{"model": "image classifier", "dataset": "close-ups of made-up surfaces with and without defects", "train_examples": 101725, "image_size": 32, "crop_scale_min": 1, "horizontal_flip": true, "targets": ["defect"], "num_classes": 9, "arch": "mobilenet_v2", "norm": "batchnorm", "activation": "relu", "depths": [4, 4, 4, 4], "kernel_size": 5, "stem": "deep", "expansion": 3, "widths": [16, 32, 64, 128], "loss": "cross_entropy", "init": "kaiming_normal", "residual_init": "zero_last", "optimizer": "soap", "beta2": 0.99, "lr": 0.0034, "beta1": 0.9, "shampoo_beta": 0.99, "eps": 1e-08, "precondition_frequency": 16, "max_precond_dim": 1536, "merge_dims": false, "one_sided": true, "adamw_lr_other_params": 0.003, "cautious_weight_decay": true, "steps": 16100, "batch_size": 384, "epochs": 60.8, "lr_schedule": "wsd", "decay_fraction": 0.4, "final_lr_fraction": 0.01, "warmup_steps": 3220, "weight_decay": 0.1, "adamw_weight_decay_other_params": 0.01}
Rows from block 9 of a small image classifier, named by matrix and row number. Rows with one number belong to one channel. Each number is 200 + 40 x the weight over its row's rms, rounded and kept within 0 to 999. All counts start at 0. After the name is the row's rms in percent of the matrix's.
After each channel's rows are labels from the 100 images, of 14848, where the channel reaches its highest value: "top examples" is what is common among them; "patch colour" is the nearest of a few named colours to the mean colour under the peak. Only what is clearly more common there than usual is listed. The data: close-ups of made-up surfaces with and without defects.
# convs0: expand pointwise conv (model.blocks.9.convs.0.weight, 192x64x1x1), inputs 0-63
# convs1: depthwise 5x5 conv (model.blocks.9.convs.1.weight, 192x1x5x5, trained with AdamW), a 5x5 kernel
# convs2: project pointwise conv (model.blocks.9.convs.2.weight, 64x192x1x1, transposed), outputs 0-63

convs0.101,091,262,210,169,144,220,161,136,146,231,240,169,178,223,189,196,187,267,160,245,241,170,224,205,267,185,162,218,211,188,172,268,278,258,158,184,182,223,204,219,77,189,160,243,216,254,232,231,212,125,149,145,228,237,208,199,159,203,180,156,196,201,230,173,237
convs1.101,113,181,120,196,160,267,177,180,223,165,205,135,178,184,198,182,120,238,201,217,200,125,228,172,204,138
convs2.101,100,203,139,207,166,218,281,179,183,199,190,174,262,159,166,234,218,131,188,228,177,86,240,175,169,194,194,207,223,183,213,183,150,270,188,231,209,140,239,196,271,215,181,215,267,289,266,225,156,174,190,154,187,214,198,210,160,149,215,203,170,200,222,279,253
top examples: specks; tiles; dent
patch colour: pink

convs0.61,102,221,197,119,185,220,91,278,151,269,189,198,217,109,220,261,266,190,170,187,150,250,176,193,174,205,244,181,154,202,216,216,290,261,222,192,233,218,203,185,182,161,181,215,170,170,223,233,202,193,270,182,199,213,162,203,214,262,195,192,209,260,136,232,179
convs1.61,097,128,210,198,170,218,178,161,208,216,142,162,133,216,219,169,173,184,163,128,254,170,253,161,148,156
convs2.61,099,223,188,207,181,282,252,214,194,153,244,149,188,236,194,280,211,219,207,202,112,140,254,156,245,212,253,200,218,248,170,214,244,233,221,151,201,210,255,149,147,161,191,258,166,207,192,228,143,240,160,172,161,197,203,259,205,130,254,181,227,144,172,205,129
top examples: specks; tiles
patch colour: pink

convs0.174,101,215,185,201,160,143,262,265,309,192,152,193,210,213,167,190,224,260,245,214,171,157,182,226,250,168,220,206,265,271,210,186,178,227,147,184,235,156,208,158,225,152,211,235,182,241,187,137,170,247,162,182,238,206,154,169,208,159,166,188,291,246,182,117,192
convs1.174,097,196,220,225,253,199,268,163,129,175,210,188,260,147,168,197,226,228,201,268,194,255,151,203,209,271
convs2.174,104,223,196,262,242,187,253,145,262,196,232,153,211,138,191,232,234,244,239,184,191,244,236,156,100,236,197,170,176,224,104,174,199,181,185,171,240,179,183,90,178,225,247,156,231,190,155,252,215,163,201,214,240,160,214,176,159,200,228,165,216,176,165,124,184
top examples: hole; brushed metal; stone
patch colour: pink

convs0.86,098,227,133,195,184,147,176,187,158,183,253,232,225,164,124,169,212,153,231,234,186,238,200,197,205,170,178,199,191,202,191,164,176,192,147,177,256,218,159,121,230,179,199,194,160,221,215,300,172,304,224,181,208,243,163,236,218,153,156,165,236,223,80,161,200
convs1.86,089,143,119,216,183,200,182,174,167,191,145,264,127,259,171,173,225,170,192,188,179,149,161,142,191,190
convs2.86,085,194,148,191,219,182,147,257,187,284,164,214,248,201,194,227,234,202,251,104,198,189,170,234,159,203,217,167,206,155,237,161,240,151,160,151,223,212,210,209,156,161,210,202,226,147,157,146,172,244,233,213,70,197,160,145,256,181,160,165,238,192,176,202,255
top examples: hole; tiles
patch colour: pink

convs0.50,099,179,242,158,193,238,196,206,185,232,135,216,211,155,236,221,144,212,173,173,190,171,177,210,169,221,211,263,265,256,231,173,201,211,94,143,131,236,182,258,184,171,231,228,179,199,176,224,237,200,170,245,276,165,287,149,137,168,129,172,234,200,187,189,265
convs1.50,088,157,195,172,229,211,238,110,84,159,189,190,228,184,209,226,145,251,179,228,176,206,206,224,176,171
convs2.50,087,232,212,183,217,242,160,188,150,205,230,202,299,149,261,177,223,194,196,171,204,185,215,146,142,193,281,112,159,209,200,173,246,206,258,239,217,191,222,148,197,185,198,186,221,77,190,236,204,183,185,129,280,184,184,174,185,231,206,172,249,156,133,203,213
top examples: hole
patch colour: pink

convs0.56,102,169,194,206,211,188,197,269,190,160,259,213,164,243,242,192,236,185,153,211,187,234,263,235,201,155,234,130,139,258,225,169,178,197,103,142,211,159,247,174,194,161,204,256,247,158,237,220,170,240,193,228,266,174,174,170,164,190,272,178,170,96,195,241,196
convs1.56,096,155,261,218,242,150,192,147,156,231,221,233,168,238,145,197,234,150,176,141,133,159,180,243,224,194
convs2.56,108,240,147,189,160,228,231,211,268,178,189,185,166,217,269,239,125,178,219,121,188,107,236,204,115,270,158,196,198,233,205,146,231,209,212,201,210,197,251,153,136,183,168,187,244,212,259,209,109,216,203,144,205,212,182,173,218,126,218,186,230,231,162,215,182
top examples: hole; tiles
patch colour: pink

convs0.33,105,197,138,189,239,158,177,207,225,155,128,184,215,182,288,215,230,162,223,233,212,191,164,219,258,171,153,203,206,246,148,187,211,187,220,234,192,170,169,276,173,203,287,194,241,176,191,186,252,170,160,187,96,203,253,139,108,185,223,215,185,244,257,207,149
convs1.33,101,238,229,158,125,232,168,151,235,170,266,226,173,196,192,257,183,196,200,201,297,213,198,178,197,265
convs2.33,090,170,157,234,226,200,200,270,264,215,178,206,203,223,303,165,224,238,260,210,166,172,213,205,200,260,222,159,233,158,275,209,154,202,237,212,137,210,209,229,195,238,229,222,206,191,188,263,211,143,187,215,254,226,191,233,139,254,287,195,250,150,245,224,113
top examples: specks; tiles
patch colour: white

convs0.15,109,232,262,221,200,240,257,174,244,109,213,250,202,278,179,221,187,197,253,227,198,184,199,208,122,170,146,228,113,189,210,193,166,232,219,177,197,270,230,101,170,234,243,207,155,229,195,234,213,236,311,195,197,196,214,180,253,180,181,217,183,211,149,168,215
convs1.15,099,190,148,165,121,277,279,186,173,237,232,224,176,201,206,191,250,222,126,191,170,196,206,203,147,177
convs2.15,105,231,199,152,131,265,185,300,198,206,255,183,235,136,236,177,256,203,212,188,194,239,204,243,238,165,240,193,228,227,126,198,167,202,188,194,130,238,267,198,207,272,275,135,208,246,132,188,258,211,216,200,204,270,214,242,186,192,204,201,210,209,133,205,155
top examples: hole; tiles; brushed metal
patch colour: pink

convs0.103,100,251,262,214,154,147,219,238,176,259,244,236,251,180,191,197,252,197,241,164,183,223,106,253,235,140,272,187,256,179,188,198,188,183,156,300,236,203,192,217,123,155,194,166,207,192,229,206,217,141,209,242,218,211,251,194,238,261,191,239,174,180,183,265,237
convs1.103,095,184,207,211,133,157,146,173,261,168,236,213,197,233,126,209,224,172,140,200,182,195,100,176,184,222
convs2.103,105,223,231,180,218,189,236,254,163,237,245,180,206,277,269,201,215,238,155,226,211,78,194,256,276,213,207,167,236,167,221,210,228,210,149,240,115,158,141,199,159,183,197,164,191,162,249,230,141,165,207,250,204,176,207,151,174,113,214,245,178,200,185,190,184
top examples: hole; tiles
patch colour: pink